From a checkpoint of a small segmentation model.
Model: 1.66M parameters, 48-pixel images, arch unet, norm batchnorm, activation silu, widths [48, 96, 96].
Training: soap at rate 0.0039, 11200 steps, held-out accuracy 99%.
Data: trained on dashed paths with two dots that lie on the same path or on different ones, 295000 training examples, 9.7 epochs.
Rows from block 8, named by matrix and row number. Rows with one number belong to one channel. Each number is 500 + 25 x the weight over the matrix's rms, rounded and kept within 0 to 999. All counts start at 0. Numbers have three digits each.
# convs0: first 3x3 conv (model.decb.0.0.convs.0.weight, 96x192x3x3), inputs 26-38, a 3x3 kernel for each
# convs1: second 3x3 conv (model.decb.0.0.convs.1.weight, 96x96x3x3, transposed), outputs 24-35, a 3x3 kernel for each
convs0.17:517463483525461476497491490488498456488508509498507477523510505516493497533534494497525509457505538485508529495556501508535454493518474473495539465505509467497475507477500487500503498466502503524525540518502490492491511494477498509503470497491488509491484479532542465517502539515504529504526528513493524491486499505518517485491501502484509514516453464
convs0.18:493528489506494479536486496492494539501481506506509479487475485497500484463536436492542521532481501504520506513475462561508486546521503477486536506528491504503459495517543498490479495508477469494456524528520493533484464451457499549498513530516519498477507490498507544463502517521451459509502433507506530507515474494468477489496492508503500506465478508
convs0.19:511517483501491538479516477503497498491491485508504484505488508477496489527505523494504518507522511489509501468473532492521536517529525520517458501456476516521505507492477516472511504538510501498494490443491495541472520516524482496490480505527491541489443471500448511495502526491516494502446529501521461498485463452488475528496511486509524520468503502
convs0.20:500516489562501518529517529486470495518489521491509526495481500518509525485531511518482478519475517506521489514542517518518514505502469483477508488502500506518476506485491530502510488488495503488481529479499488508505497491515518534494519489514512491495498500496493523484481497509523464520528498493492503474512501472495503510495492502511492482508496490
convs0.21:526493498471507497499493498494523507522526506511509495510495477514503493527477501496502503557512493500511505482513484496481506498520508479511507468533517480530526523487500526512505492495543484511491504513511498506506497487524486514502528511503483508489488514507514520460506524546489502513450487508513497502485472498479473476519507468512459479511472450
convs0.22:521543530499531510494503477528504518519493506478515524477541507478519507501473501515520480501559482511513488482493506495479479466494534501454490495515510483512519521507499517523466495490499479505477533515491479512512508506507524489475522495480517489523481480470486486521500469494505510501527492486509504533495523521525514472511547492489482531485474510
convs0.23:508504521491535474485562521492517494472507482459494477501486528481499517523509502488475535514534493478519500523485477515503509496466496496517514509477515514505513490470477496499467462511496501525509531510513464516480521518513497494505510512476517494485473506472480530522491522511502532513512488528499519482522468503480530500502522511511528513502484499
convs0.24:469509515516509525495517503496501497531498495519478494460497523493501529480494490464491485515552487509480538516494528516482498491519492496513484506516524501509508528526515513504501448504499503493510524458525490487479510527498520504459494479487502490495516502522489494516499505519506480512451526460502544519504524515499519487494463520513468492517473492
convs0.25:484478476522475475478478500501510493481493525506518519500517505495508477508519525504483457507533514505534506528475494508526492517515529476500511474498478494484503516467485516491507481484506547521529469500485508522562533520516547523485529527507485472515488468565526519514485524496496495516515517472464438463500501494493497461482519494480505479496510481
convs0.26:505506518499500487523501504520529501530497485519483500503496463490499491495466470522502516491512507469526501498519502497518516462498534485505489508500476482498526482486505503510457515475499523499534509519504472477544488506528496519507476429470495500494484475497495492475510480490527510501506485491479495497490468477519504498511504494494488517501525512
convs0.27:516520470487542497487502479482470511511490498524491471460458525485489519500486481509535471552540449506525452519429522476478532530425484555460516505477492532525430525490504527469492497499473487485505490456525508495444491523493477510528483532514500553513475504490467492562486561497483488501478541473484498508490468524502452508464538488542488493495503465
convs0.28:477549448521433498492523483532533515495499475501505483480478507467491510503493519453506471498467497512584533505502509494540512512500505498492512467461514474525503488455494510507491477497499513496506532489500467524501489494507558504506510496483487491487522468472506560468476522497504524505493516481566537540427461454527545545539486527446521461478481505
convs0.29:495456489456509468519496507516522504472502472502498488506479503455485494485448484505534502475520545495518513486475510486489512486481466504528516482544505514507491493489489478490478471516520493517473500529471540495459493502521532524492475478459502523496492459539479538538489476506533494493514500496501526470517485454475511483529530511496462457494498488
convs0.30:447490473471460504505527478513463496478478498477499504478489520482494524524518495511525467520510540535515487504500494525515515512466483483458499481519505477534501485456514491536499505477496484483505587518557497502476481500480518519530499486506531538498442486500440508543505515505491529475483486513572493475492506480527512503523459496468467511488477496
convs0.31:496501506485511473475514513492501480529526535504486487493526524513480509492489485505494480507516482507485527502484499523495499515499502526505470500513496521511493515500484495529500511508540521487504499524476508526512502498514520522491505507510504527487480537504527499458506502492528490514521478478497490507479523502521480523511507531546487506519517501
convs0.32:484507494483504501495531489508445510477488518486515469482489461490492488492528509509527540530495532490470509512529467517528488523472489506463514520514482499515469504496488451496514495517478484524490492488520475509482503516495473511533492485467509535475509515480541473545504480475504483499473504484506483511485451495501504500499522542531513498504467525
convs0.33:488505524505487475492483477484522471519505491465504531518515506478516497479479559520505479493504517506500531514568488489511471498524485497520469501513487492526528482482486510512471475500500470543522527493521515488487516539503471500494503522476496520530472523525464499511541497485492498501516477531527531497532484494493490516521460499509503513488535520
convs0.34:491516453484508476497486519487489457498516501522474511533513495516513502488513492467527460498518518482472535503508516516494509491501511517511475513496524469510563503491473481506479478513486505496490533505462523522461517489500526520508527489492491521498472470504487531494486505498508486504499496489487489483529514492493509509489503490517472515481502506
convs0.35:470493478498494494503545506531472462506526503492514526489490478510473498503508477499484540465509511496519513520475510547508478491501490527491503497467494479522500491492504522505512535510503476507522493523459465504462511505511478470488503506471494489477468528500514517455511508468497468528530504463490504512491488470471509503507496499479509468497452526
convs0.36:533490497505469540481542514501484494470502495477502496476485504506522507496499510534503516487530492502544510510500476510473519496503529502463487520497506479499491522509475512522488475490480537508484526506521483484500469495508524485488509507463511503492487482479493513486518505517530508541518575515495523503526502472498521485521504524497510521484522459
convs0.37:488521483506526487498516511488476481509513460509508546478464482514540517483508461540524474529486525457497491503479499524483517527538519496505496498497521514516524495501502495523484524477475476516509484490499476493482486473497523493473502496484480484495487452510538492479519499553505492486479478508516510511511517474556533492506517474547494531505508485
convs0.38:516467496483498491515453519536549490499533503515524491482477481496495467473470494498522441483523495494522527512471505528483518540475482462502521510508515481485509503522499489504500507489494524488503535463488495498471525489501501513490483492474503458517494487507509507460448470519508482486550489472460492484508477499482500472518517485521521506497480515
convs0.39:523532508490545473482508489500499475537510494490470467493476474507495484465526497485473499502527502516518542513518525511483499460510521485498506532508494461500489467463524489503528514476489474511491499527479487525517483472528536533489451515510526510516475522458515502520523518496483500516478505502497514499500513474492482485468518506510495476479451520
convs0.40:473530535447512475509507518506489498485513488481485503510519512476508504465500510508515516502526514491505503507481470501504499497519488514518477550515488519489446469504487513530525499533508503478500517497502466534486470506493476499537500501513502502470486488484489542487491471484522500514526517520497503523486482491504497459517505497501501533524489469
convs0.41:465519510463530510478485480488462476530508491489462533511503514510493522504527466483521488525523505472494519517498500498520510503532513505500480492488488493487496490498507487530509483522492523493496477531500495499456480481529491511482521514463464539493528538450479482516494522520503466516476497519472496477515504525500502497529520496508540450495497492
convs0.42:495496495468495531477507522478494516502517528520495461522499485480497482506494492483515480485486498470492477487511501507495486486497489532528486504515474507522479489485490489514482481498490487489490511481497511499529535523517503508514506469468504517512483512508466479545522512490496536489520485526512494465492502525455482515512514521542498513516502533
convs0.43:507466471519565456541519455521513484548504482517491493504519540495491506507504502498520505486536498475441465497490486453512508503512511515481521503475485489485468479524497492520515486508495525495482485485511485495520499494525478509499468529492487507457490583500475439515505507556473515518461502509509476486532515521505499517502511503508533506498478538
convs0.44:505476486479495478518495493498486517544485516475478516501530484502502516483490526511515505511510505502496481519475529490501517491496496467470509489504508497502504502457504485499498485495487482501511530541510488472498491492471478491513491469499471493492480503469506489491521506524509456527486493472532533483505510509506461518497480512484514517512477499
convs0.45:513497535496491514487503507516518500520508487509577488499506516493494524486507498471477502488507482468492491527510519509491537504465521460517524473529545457513498510466493498495474510502490513489528544517496517478513509488502488499529481454500527485505482488504476488476502494468478513491527494521506485475520506491512497507495481489492499501501539520
convs0.46:510511511493509521453489476490495514504515507483495525537481435525528496498510480507502529513513503480473541499523492496512479533498529506492457473506471493501486527524474488448452506464498497532523502513530485489502487486479529526527487500466488525512498487510480521515499536547513485490477533497493514511487487498517516486492515536520472483537496484
convs0.47:476477481518482484466498491486463519519522495474529496514523489501527479465460462490490494472503528485499461487486503498502463490527499481544529497521498509521508486527529493493498484503488514530510486495510490472518483487474516496489491489515513504526510489505475534481492533519510528537488507486473519514499476527486516506514498497508476514488510477
convs0.48:503446501503521512528538482511547504490516492482492524507509501498503515539477479497501491501491532481489498513461494521501493501484490535504503506543483491522506477466492479515512510509495494494487493512503524453497512513504533471490503499488523507480470509484511484504484526497491513512481474502479498511474529478499521470482493515507505511484481466
convs0.49:504499524526485515502472517494517508493480486492504504497494503493506529510526492511479490495512486481479466482551511479496482497499527516474492518468496527508519494498490502514500491505530476492516500482503478526526500500481495486501513506511488517484513475521496511473519498536497488506504468482491486469533483508512506492514521482543492480513521499
convs0.50:509531498528535514492511539469467502506502532510476490501498483502509531507511546530513535516468516529491531464533481458558504445520508526477487517475493518501503471506464499494477428567480473483544461540578490507497479516502498554517506521498492506498516515474515550438508466512540473527501492498459479497464451480490482485509557495525489501464472484
convs0.51:528460547559460541492485495505529496502487488514506484528497514512495508551535537478461495521519540500494502503500531513494490510470467495452520488475522483457469497496506490519499494514479543528499544470458505499514504512481525520451499508479482482485529468547496505517470503486511500484514528543488510495515530498487494494516508465459501481471561530
convs0.52:469515535501505520518505514482493492532499503501472486520478474506480497497467488494483492507503511496463496523513510529507498519527509459495529467493532491496517505464505502512501525508501479493477480511514465479515456496505525473511534551532486486528478515521508504483471517508510490500538506512467538513469513500526537501517507499509504499535507469
convs0.53:507532507506473491529485493505522517504477479474487522473524479471513515476498486527492484498476510496514479484524495492501494509520501497505523494517547533477492464497495484508500505490503499485453522519492514500542532493504505528510504498533498538485499476511509516514483476505506473492532501517488521509507527489503540486492497464509487545521531502
convs0.54:485513445465512507467516486518467519464489501505493508497522480498490490481506499513526489505524490505496472464473470447475471488475498501532501496509479483506454496492504496496519483509511463530523478503501523478499513488508469513515510503500485539501466481500479456483489540503519522477494519454496496481504487497484441492507484502485522511499504491
convs0.55:496517548503469517487490499497471471506481491488505454501478521493493501461478524522480484501535518501517508496509477498491461454484495524533507524506496502477530499511494514539521532513536538495499506521514476469553518514504501477503508517515519471490477495456519476507494494468522485536509531499474506465483476469512524479510466528514494514498490505
convs0.56:503508532515515497500512489526517452487487496494511482524491485484493527512503522483509503502534472484483492483517496493474490517513474495524479490472490497488522510474455509454486490463511498509516515448503541542521500509504508517488514530524520488516483505495497490469493496505537549509505475487471469486466464511470500495531496487483478491486453493
convs0.57:498461498482506497520549486493515511504548456515492498471513493524492477516492462499516503541506486498514537466516467450516478487486476512467510562481501499480530496511457530485462481484490522479509463510469482495521504501505491490488514489471511539432474534450480489481531525494496517496501512504486536492480478513486544512502476479555474516477504507
convs0.58:532504479495491499488496486483501511490473527510517519492522481506514516526530507485512469489509563499491499509512503514480467497514496535508472505518480509513468482510509502500489465510489470502502528489480486480469472517510457505464507491537496477470504493483485471512493490497521501494474491519540518487477480511502485507479501515514558532484509488
convs0.59:478494510507488471520486461478509512525491522509472511487523483475494486487492476500474477514488496495478472488476543521492507490495489516506492474501479470489492497508474518517478475482523478495482475477516508486475499479507450461486496487492509483529466497511471499521518484511499520523526511529489523508482496514502491494500499521476525516479509466
convs0.60:517485486518489475518489501498483511494508529490519478471540518539519494496507519493483505516528481480515477530507538512497496489486490466515530467517484470503478522471498456461474517434514473509492531463507479509498503508500513482535501482536485456507512489536525491523484497497480522494501488518495486472505478428512503442496518518494486482472509503
convs0.61:495527496500515515477508481481501541536521543503505505506474478488515492513496509514522457487515554501495484513507503519464525467477486521515536488518492488504514513450479499466509502508521520514510528496530523522471491483461522490497482495488493545502514522504498491508499519489494526534513495515490515488500507504516500475472533493476514524500502490
convs0.62:516500511505507457516495490521489523505485527512491513522466501514480448517486453488442494523510499518486503517498475542510493535512504492526523497520511489528490488499505479510489488479490469513529498489519490476533513510488491520505482516525506529490501544517517483466473481514497513500523491485539524515477487490537471457481503495541492507484475472
convs0.63:499491461464506497513504498528525486497510530534505521530500484506505484474479472530517486490529497510487473491461463485493473546509476478481505502479515495494511512489469498490495486501491534513504505474493503496517474473515507465467534499464480507496522486493505529448511480497475523520471514474508505508510478506486513499503499475531526512493505484
convs0.64:504497500519496516461489499500505498470483525443525488490474541483455516469505461503461501530471499500491503470467508525464519526517505501489546521531521487565482483479548510507482479477497452500549499518530480535446460492481475493509504529508548528505522520490462422496472483480530485506507506483512473486479518483496436509472524492580509465511469470
convs0.65:505465512516477500483512505488504505518498480495489500492442501542505503505534512498530503504524531505503460515518483480493518519508488516493488503486491479511544487499487481494477481483501492482487482479478502516503488502506491495517509486498520515484464491575471478528509518486532541472488473486515488506476504490502499487481463506534512474480491475
convs0.66:508510478503512473484522509475544528589513521491485488443509566527502461465490488535493498480480525453488508456499515495533578411504486513507546475481532453482525498447508470502478514525480456549540525507515509506526494520498510485531512465508492510514500499476491510469499481503527554476491516532534487440514530459507528539482473506543535515461507475
convs0.67:523512512518492446514494491493497494512519493528509458512488523511482479477488494501493486502531478480503524528539479515546477491520502521489511487498494473540527470505498488478468491481487482496490495484492491481531480513498506485492479474475505527544516514505499458537485481477495498490529530489496528482521476476526506489523533472488510491493506494
convs0.68:520478505482473480462513474488480495504487499508509480514484484490506481471498485527519531476549524486507519497493519489534522493478453479451526485501505543493505490489501487502512519526500495521504503448479542547499480474486459512515511505530480517474463470518524511477510500457508490489491518514508518515488490492513506491471504484487513511513478501
convs0.69:497512498478482493524505504470528499530512492460500496484474498546495524540484494508490493430482510511483490499519492455538518493513483507508510479533488487491526500513490507499488510544502471499472519477511494489491488503504498498498502530518538498467513489465522520511523503492492486497514520499510549545528487509496531544512505479539522522525515494
convs0.70:491515495458511518473448514469514525485523511537512509476546475538493507496468502464474538516502491539474489536537486506533510501521516495528494531486533476478512499531431489512490470505512476500513502510545517515495508485509519484487552499519468464539530513447502505481520475488496542497487515496517490485518525469454509500478505472501522473522452500
convs0.71:507509536470511484494459503517483527457478523472496511529518491499493478477522514502478498469518511503476492524519523520494511526511476500493523470532482509513475483499470507501478525504504476480509495504483480525514535494504504462512515501483500484528450542534476485498490468459492516476522492517515506518532541491493488507515479458477534499498468517
convs0.72:517562496540483549509512534477507457473513510537503504491498468492480510493509478516526509523494495499514518467476519502484513485480493504515479491495503488463519499488508536501509510470499502491497507463544508516473497478543526495483450505518494507498515487536516532472509499517522507524528494485501491517523480510495514512497492496528495505481495486
convs0.73:500527524492488476513487519497494499501482514506510471500469477508478484518471488490500495509513488472481499532508485501486483463487493491478523501481509500473513475477504484502500482529499491501513532489495516496499476465463500458465511493483513510475452522513479478495467490498494489518510523498486528481512503482501489486494505475487533534485493497
convs0.74:505532509512493537515512493497511501483531483489486500473501509484483540472500500526519488473492484510505517490504507495474468499491474493512473504528513467519531475509483452497501495483481517528491486527509488506540515494515548476503470496481460532495483506485506508481524478528486521497516519496515510506471486497511513489507498487494451481513494497
convs0.75:511511559512492547503479533523484462506523500484484481470475479511499500462512489504500515494485498487498516477520502490479471470497463513481470455476468489538482482481494480512505539500513484481510528539487438533548479512502517526536481515510482525488536456506531519509469507488503510485547477517474506511455491522535495511478464500517499453489477437
convs1.17:524485465518443482496500483493454526511507539509544549494509521504484498538499534484493479515519498521496487493492540485521502502511516544491502462544521493531516465506470525465535528490458518465513485520553513510469534521497525491532525508514537481499476453478517530514456529503470512440494447504515513521504486468497499528
convs1.18:492503507482459502445504492487502524475539491477492499492486485506518514500523529525480484487518544520482567504500477497498506517507489539496525500483531491490502492495538527458508487468476473521486497511494503513515530483505521506494525499514509487478532449521512522518498485525436599465491511471516535513492484494511487488
convs1.19:480510508464525495472500537484489505500518454498501513530552503484469531481479511573511468498467503454466515511505495516498499502507497457504501493566515501468474521526534552541503518495491448471472465446517519489508517494488528470525524458478493507524529526486506472485497524517494522519495513502496502485486502521503488497
convs1.20:514528459487479494520449482485497514494520518527445512493539474510510528477484528513500497514518446500499491495483503483476514481498517516497459476498542502474499490472491496506521502484477500485499531530538503432531482492517511568493523527467479453496507539495535508474507516494493466536492531520520500500489481506515495522
convs1.21:521489523527485450495485498515507483503472525508462503483529498538467563507493445497509480486493543523541484498495497484499512498518504505482494493505514528513430527510441516521511495442546503490523474474536518478534513521521518534454457485523473512537506505442497533558511474463528504530536498495497503490506495491497477506
convs1.22:469450500519474522512504469516527529487480497477458489509484551486484485534513519503512525477485524523475507490501504506494495503501499537527503498534515494518525478491534537474519517475496469475533537471500504528499498489568503508461504479504521504523525546454499533516473508521525488534497520492506497495503501478481503495
convs1.23:505538519513462482513499495509487528486489505468444505541481548507510506483448517501533517496515504473539505515493514497482486483502515512446473526447546512443491545458502434538540485486488518545492502505523490485512522492508501503530529490469487491466478458511504531508504485501484499485497483513510520496494490498498516491
convs1.24:528476515523474497504463469488503548518489522511465499487473539472496532507459528505514482514521499475499477518505510475471471504528493527540488497514533530479479506529506471491494470497516515493504538496508468509492510490482531499521521501491529495497455519524481454490476525498493539502482468503476513505477485504493501489
convs1.25:507504521487513447514531485511448484492507484548507515501474512478527527450522507478526462515528470514512513492524496510546496466515505482453520469492437555544511488489553490502512521494519512504495511532468484457549481460466487479490537558549533576492487503447530518522453464452517450555498514489428453443497494470553557539
convs1.26:507529555490488464478476490469511500502506519512473506530511511508470496476527493506467474509483524501493517493513499515504503512510497538538441482502474520516511488557524488479521517523500509531468501519508503500510475510472523477532518464497497514491535485516502510495477479483495513507538494529505513515516492488491499497
convs1.27:510517526499476512498501544510537510477480490479513526486502473485484490510474537464480498490477475505449473516499513497479499513507495526526518508479487494518516480550532499530480527496535470496490503476522502485489490512506511483501530495500484518520473526512502498488526465456486536516526487488487511514514486501491487493
convs1.28:510507492529424543516503488496536531493502509531546480474477471482520481477482514454532511500517476472483450498539470498525519502527506512514519497472535488530524505493502461535497487471518509483474504496508533485439469513498513576538538427494487535511471480531518512476542649558498443501512481516431401437546630558375308353
convs1.29:504476478504431512527460496498512535522484497494443538495494521489506530426545488492477541502516545425516505498503511494494489484503492530502485524505514564496525496482508504565491478518489516513493510506460512509476489529499510495493529449513534496498504548505546500492490474473527561475506501480518504525486505488506494503
convs1.30:463532547515437483524499486492475507536494545518516515529500510502525495485507475523535466557487538538513493487485489494525521501504488500508490520501473532465485543505491488529513473486524485489464481523519483498488506513510472522556474485515478487495514510512492548482484515483520504456490481547495518508481514496502473479
convs1.31:501517514506458531528479495518517464496491499443453484487511464502525458500481532453487499481484521497484496513506486498506513510488497483516499525493459489508481470527478494477535489470535553528453511501494503528482472501490488516524525520505489489493517504477524505503522523488495512510521471517497488479501514494516506489
convs1.32:516496469509530566498489443485537512487539477500461533519530546471498444504516497492495452484466465482496502502510526503490518502491489561507507479537497526503479504498503523470506511482463494485516504523514492499502520480485530497466496502476501505495527500529482490478511521480496525493515542491516507494492490496509505509
convs1.33:497495484532497524479500476505513457452498468528521477510551498476454486485449440520498504521488523506480504502506521499509501501516499466497488540506434475500537519540511515522459561506481484525504486460465542481483543509513526477467515506530484473498515478522494467504524468496466531470533510500507513493495501500497511507
convs1.34:465535482492446496515498494458455564502486512494499511466474523513502508489478534490537483527489541479482473516504524495494497500506494488448565470504473515531477508482523522479481523517469521488588509518482489466491529507491513510509506494516502489498526473526495508481506504479521551464529503493489506499498510502508490488
convs1.35:514500516502496519514465506546485501464472529447508508468460533552524463487517506493547455524519497512498474505511502508504492511489493488505486506522465486454463486518523519528485476482506488478528465524530504512534503486510528474515502524516515535473519463453482507461508550468486563564475453473498505499490495477508494510
convs1.36:512517494489509492494481480519479502435468515505508535492518532503489442451488516473466504511465513492482476496499516500498503487507506492457486533490478502486515469521496479553489497540498529541536464503472553493485498482471522463516511488507463528483510485455479514490510491498524505463473542527518484492496505500510509508
convs1.37:508501503523475503464481476451529510467477511474497499493557521507456452462511495491475514477472529477517515507482521489503511509492506524504491528484496520509524484522468537564449467513527516482492536483472503509513492456511472532494473485493495518517548525497491507487508498498485503497472504500496500496496500496511489497
convs1.38:508460456487544515499520523515507490498521478529509538498469497513512497456497509540525520501496565530542528498506485524505519534487491500516520498491411462494528493515502493475499501522471534483516510468538483478530487511480500507531512489508471497511500536492486479487460488479486540520476508488482459478502491487515527494
convs1.39:503523480460487534513533538470492457515497445535514490500492491477470485497513485523505493512490509510503506488496512513509500521494502489474462482501472493541543496512526541410499492490492527506467533478440496507490464495483500486495472553510499521482473510489498450514492494528525509482473477505515492509496506509511504509
convs1.40:472492504488496498476550497511473533527490521541509499475509504496462486509489493504510480486486506521484519505494470511525504502492507450505499492549485477560497475481461509470476503507511487509503515500549505471520468500537510501503502522494483484494502480505519487479513533482502491465482486501497498515513500495486502502
convs1.41:508518469508492534524507532510496492475469447486501513504495538444502521512521516533478498520505541524484479513505510483512489505524501494514468529474477513506509495507477485514511482526489469508498499511523535501432461514524493453474492532469476515552512483514493498518471488457503497552516486484509518514497501508499497499
convs1.42:519523487468491498472543522475507536534462542492511447503527474495491487531449502469498515484547484483471499501473493514507496511486510482532474470474498490551488539498494478492507476522506505520488510508486475485507510470491513495517491477503523465524498455507520512539473477498539522485477484466483498496474498471528526497
convs1.43:517505487489482520456459516489526489525468505532548493515519503492463498524535510474501485512482529518496504519507496483514492484478489477487460462573554492526494493534479474485529469506466474463561535458468504517527510575515563487530522522499494522491498514509470505492502469465510565495498490483500513506503489513534547527
convs1.44:499484515472506489485479512488528512506489461476511486489499525487482499510503448533488492492475486548480466511488485505494525492497507513496487492496526526516543505494499500486479501521486536526477506542461499519494474450522491508516510486506509503479490496483525536526512487488484499503532497513516516511497490494502519491
convs1.45:461469500476492538467499502503489461515457459508493513485506493492474495501499469519474511473504515458513514450499474499522488494491501488519495504531521482477439533509496561524490524492474515499472525474488471484506477467510508505519479452484506495468488479504528530481472517480542496545543506503486481511474499511525539520
convs1.46:513501477475537527533496512528518526513555495516504505497519499465449465527553507505516497508490506498512488511501524504481511522467530478533473468489476484485450499501517481496478500478508534539490507533462448508503522500491505478529510508519529510495466575517519480470506489499525514494500525482513509516517492508488493497
convs1.47:518525489501487526470537484509503520534541516496501528515452502500511499442459478452526456479466482506513509490500501489479507493521515505485489521484529479529524483500517494504510538509518468475552471460507516484504557559479508518518525511528508500483514467505510503474520450471446550487461519508528490491500494494522502505
convs1.48:494436517472524473496468515510502498484469520505559502529464524505504445471526506489499450459578501469517476489490483503503491497503482523513492482548464527522505499541451524473507492487488455560530502579485541478487491500481454527514528476492497534496477571483486473516487485486493539480508492508492516489521488504516525499
convs1.49:525483441503468467508520469500510514438506516388477521494523502470542497493537506490519475414527530511528524470508512496496503496497503526509507514501490475486494505458478484473512479480514489518561472494518497520528503465525510470493524494481493492482522439516519486482534508519545511489464503522506509481513473502514500500
convs1.50:509487493452529487515516507481462438522470465508468480474489528480514540470496528512505518464517518470532471516494491521442530524456543502477527469480476524551497493523546479534525518502466501532485526498481491506485494545532509484459521513507492505543469456524505494523507497463532510482454516511523528529506501495512498508
convs1.51:477518487480556490477480465504485497512501511509490468566526493489498502498509501514500503470464492505545500493494519511526515463481502482503450505493517471514526539512484513525508489491495478513481492522543512541520452448478488539502526479495501475512486481457525516469502502456594454495484483499452459449475470483577557546
convs1.52:474500487524539517485533516503517498510532508534504498516524502472486484541504483502490523478506498493469497498503498509484509483510481493492482504452527493533473512531487550407549494458523491527460514508486495484489490507500514452525480545447505519472506510522477487450518507517517468476500490473511483505511494510522513505
convs1.53:520501504517511464483486481487502474471489468479500498458497483505500526466513494532499507499498510487514481496480512481510492493504503494518506477481475520430459500526508521483514487475517560515487469480521500468509487493494485546515496515482519443449492497503510529477468540519504463490466524531481485501485495499497499502
convs1.54:546472552564498427515497502474522503443505460495508501467562529480505521523529531455505494491513489507507563479515489481514493478475506536497510523533509515469432506431509475500522470498555513533511469502490500492485479455496541520542494555505528497499508584504497524529464510483502400507495519443491512502501492484505509488
convs1.55:474537494464495489508543528499512474514531483557494528550494473478551452510499508474465494477517512499505505498497510530499507501488496491501482483521510527502491503475507523468528464571485493505481484560479490497494482497475469516501536517478509469507498503478518516511474478483466573498532455517507494505481487487516520520
convs1.56:475515488525515507485524530543523542478496452446464490537489459523497468519503483525482491508491493507513525517509480516489526502505507497485499508575472504454522498520493530561413491541521494504457448505460504523490514485514477483506490525517492505511501514484502523497492497503501484508531455503498496467513489496497503492
convs1.57:488535494474454499508510547504489473469416529513506487518512525502515530515475502445521523505531498532512487481526506514496515496513500535510471501453552489489468473516513497489498499487490503471499522466564523509515520493511510523495476500470477534486480469512484542478505463513457519498497506497499516490495508502505510514
convs1.58:510501503484531508472491511477472507494497482449480536503476511467516470478537495473492514553521514514494498500498513504504499514498501517464468470483500538386533514491506524497505461473529529534490477503486514529514496502488445489525515581522505511501478482463531538468507483489509473509503445466492495519486511503522496520
convs1.59:494506464503451517548476531513479510466456548485466466521531499418565485536524544554497484465514531457487528500505499504492505499500502510509543498479467479520498483490469492455476499497492504444490496522475499475507479495506508477487526498509508468526556523486472520479477515460494515478524505458526497475468497510514488523
convs1.60:502491530538489530525466492492477490495491473519475489460468503520497552524543509531499467520494507519468542497473501507480451518506532464498509466490532452513484506461546465487563488523528524441549495478502468497496497502500494521530519505507481501466521487497497473474505474501486519506493529470501486473486486497492484481
convs1.61:496480507544532472463539534543540561491520529517485466468493518519470504493556504473500520488510479502519504475489502466468474504497520461521510508462506511474497530470453490534477527498543536491515517463516489504510482502512532482550509505492515519492531502491489514500484481455497527514493520495506521512537469501485499503
convs1.62:473457509488513544517503491497522486495514470521547517509532504489538549493532453552518454467539557516491485497522491493489485533500490482494514524460530503534514520519488535510503484487511476532526566491474480519475508533487476480503534506504514524508496478497490509487495490519513507501523489481475492468516503505499515502
convs1.63:493507469457523531455497481493484480525504501470474533489538472488512464498521474500549504530516557501490541509472512504491491509499494497537534471501484513512492512460500564478522536458512499497503490498514473461483483488539477552524531486517512493482511489507512526490470511508490496477537486490499489486500509499517507496
convs1.64:501506506482504485519518507505478529546524497523457514507495497510518504520502489494480494495499508470471496495502512516487511501502496513542481468474524513517490487487495504452504494485507507509503488503540489490513478497511489483524504481485521556499507504521509469517489513499481529507492495507506494485503496498493507528
convs1.65:534497507441535497478514509517474521472430498486505522486508542487534481541525501509486502521510537539510475501479477479502502505490510513536523510569462492488483547512469464478520470525506494514478539492461497566507465525496489488507517507456536541556499495458472539518497471495526522508498492495500480502503501497511500502
convs1.66:512493493492484482513495525516518525528489491528520531504511498505512526516507500476507480491489447490470489492494501497503499488494506511492517534499503471491518489510527528473486471513517472483518499503489505506523530493489482500508480536504503500520515530498500519472526485515494484526529506485494492484485493510491502494
convs1.67:508469500499499507496476487524464492456515543486535529487485485506511484509520514555521504465449499497521515490506496515491511496531508477494478533506537502530506509529520518439494540455486507463492500571494468494456482520492493499494530485510510537507522560487471476487524503518528506472504509505490492514494502471493521478
convs1.68:520494517502467532488455515503477457509531496474483547527472535485523526477477509470491454516506505495513486516475511508499512502476493500512528479497459510460428500483495520502488471461540510462469506519531464494511529468493538493456506479485463503525444478517526509472510492471497492521490512501511503489482496505500514484
convs1.69:491500463493505511527502538498497491497489508436512534512476495501457500494498456499453471475502512490486507512509493481515489514521516554513505521462504486499506529498445505460493525533473497520477510562486494529471492506519459471524527439532502465485483518479497480497486509523509428456485503466498484520500490520493489468
convs1.70:520516491523521486534500526514503484481450453504496520533476498471463480504505514535495447505604499519488513510507495520495516499496502496499533491511509504487489539474499523499514507517519493521511477469495517480473506498480523441517476508485502530489476458517480512476476519506513510508493483506505510500500499501512527498
convs1.71:483548507476497527504461516478442486485458559483482541509468516495517495449509561549485514496562494464473511506498506503490492506493509510491423492497549497503448475465443555475537502467507556500465504462553482497541504507522474489482493468513527488500492478470507503502519466512529490475485506508507508523503485497501502513
convs1.72:507474521476477487498525484524481492438510521463453547481459512542504526507514519435492535474535491546502487495481512480507508519503503511520494494455522496511442527496508548402555485470539490482468536507496551522539478495483532544481472495470529540510545522517483535513501509479515526511477489506502510499499499516523499499
convs1.73:492462467470496530488501515508474504556562473548551505488473472450540441478554519509483492474510551511504473531522473501502488503503503520506491479560568486495473485457514475486505479499522500546542487479502468513493504509493498531497475506522524495462500450520510504529535490521499535484475499499482513513490501503492513495
convs1.74:499513531483510516531468464506466515552493481474468503528487497475500514477511500482519443500472498504521528491484506515507492517491491507505452484418524499555521527499477565397522475468516544467498540528494465484443467497496454484519514456531483512488520487495522509483492534503500555466501527504517495477488490509510495499
convs1.75:501480509456485455520527527528493513496512518514566529504516468505501478482496522488494483446501498514510526501496521505530472494489499473519497537511504492470472491475493484495515491545499526490481501532506488485504483503539500520555488491489495485476512468503502509505501509517475542481498470513510496505503491507499507507